Rows from block 9 of the encoder of a small masked image model, named by matrix and row number. Rows with one number belong to one neuron. Each number is 128 + 24 x the weight over its row's rms, rounded and kept within 0 to 255. All counts start at 0. Numbers have three digits each.
After each neuron's rows are labels from the 100 images, of 14976, where the neuron reaches its highest value: "colour at peak" is the nearest of a few named colours to the mean colour under the peak. Only what is clearly more common there than usual is listed. The data: streak pictures of flow and ridge fields. In brackets: how many of the 100.
# fc1: MLP up (encoder.blocks.9.mlp.fc1.weight, 768x192), inputs 0-47
# fc2: MLP down (encoder.blocks.9.mlp.fc2.weight, 192x768, transposed), outputs 0-47

fc1.404:184130138119100090178122121091104125134158087100134135088082133101126140137146137141172134130137145108156115079161133135110156127133151134136172
fc2.404:178126180172136101133156156108134117161155119101113147138083119134109118132126139146134116135120156109139103157120117123143119128146146124138109
colour at peak: black (26)

fc1.211:094125150119166149102118134159104129150117094113106123132093117137152156093148143146145104107122149083091152177131129098123125146148143140119143
fc2.211:092133095150095131128151133131137097135126136132115150141102116119121146171109141140179105097096110142139155100162073098173134113155105127117153
colour at peak: black (32)

fc1.743:107106160117149127120123152080123122138135100124127159124051157120118141120135164205121104123136084138103143133142139092150149158167100154113175
fc2.743:126126125152115141144105138109147162140138115161149128119094124156076110174155134099104093164136130151131099130100186125128116192160120148147115
colour at peak: black (49)

fc1.83:102118133114161128118132152128157110174128095128128116127108151126110143150132122182159144096139117124106109175101121133113084125131140143123151
fc2.83:101115163155140096140123140141095120149086160124127162167126150182167152100145114122093128113137156131114114130120177110123128160116130140156139
colour at peak: white (32)

fc1.638:130088169146127142113142132113099147142172117131108081140136155134116135131139109185123134104165118134163126134126109108125125106176147128139129
fc2.638:109145113114133086135145121111130110121107168104152132138090104160150134082139159134121118115108095127109160086112118111169154111111114135127137
colour at peak: black (27)

fc1.711:116127148118116106073167124154153144153132085145136148086129138079114110124081129180121098087142119149138118119165097128132083128126144119102167
fc2.711:144135122095132157082144088144126131121112164134171158128106125118119116127110114095137139156113139111118112146115074105110074101113122104131099
colour at peak: white (84)

fc1.584:118121137124156162128101116160089132111110147138103133094076091094125142157130135159132104102090163127153117156130109136118123125144156161093131
fc2.584:100138157136145093134163123086126154146079141139129142164156128194139135126144094115132135133151134099113122151093178103128106136122111160152085
colour at peak: white (37)

fc1.716:103128111141123128141104136142139144100115146084105096112095138174113122139154098186142141120129096139125144142149153143104126103100150118147148
fc2.716:102105111184137128122152116116129112120113139191108093132114166177120110106137100136111135155106100113127142134120162108145086107144129099155099
colour at peak: white (56)

fc1.251:153098155139110166122131124141122136129126114119165167122121156111109100136131119181144105116138113123066098117146132087090163121126129092105109
fc2.251:104123174120120102117168082072089135116099126125154136166123150141164088117104085108138127171129166144119097136138121134149095139112092145167087
colour at peak: black (81)

fc1.714:095137121109172117055156132117155143166098144130163124114115124089162102108148175174127147128137124091102130159130101120121158160115139145120159
fc2.714:132083137140127104149112156163096129171146167125094147187092136134160154127138149155134149113135153112141099122129189123101135142162142158143137
colour at peak: white (53)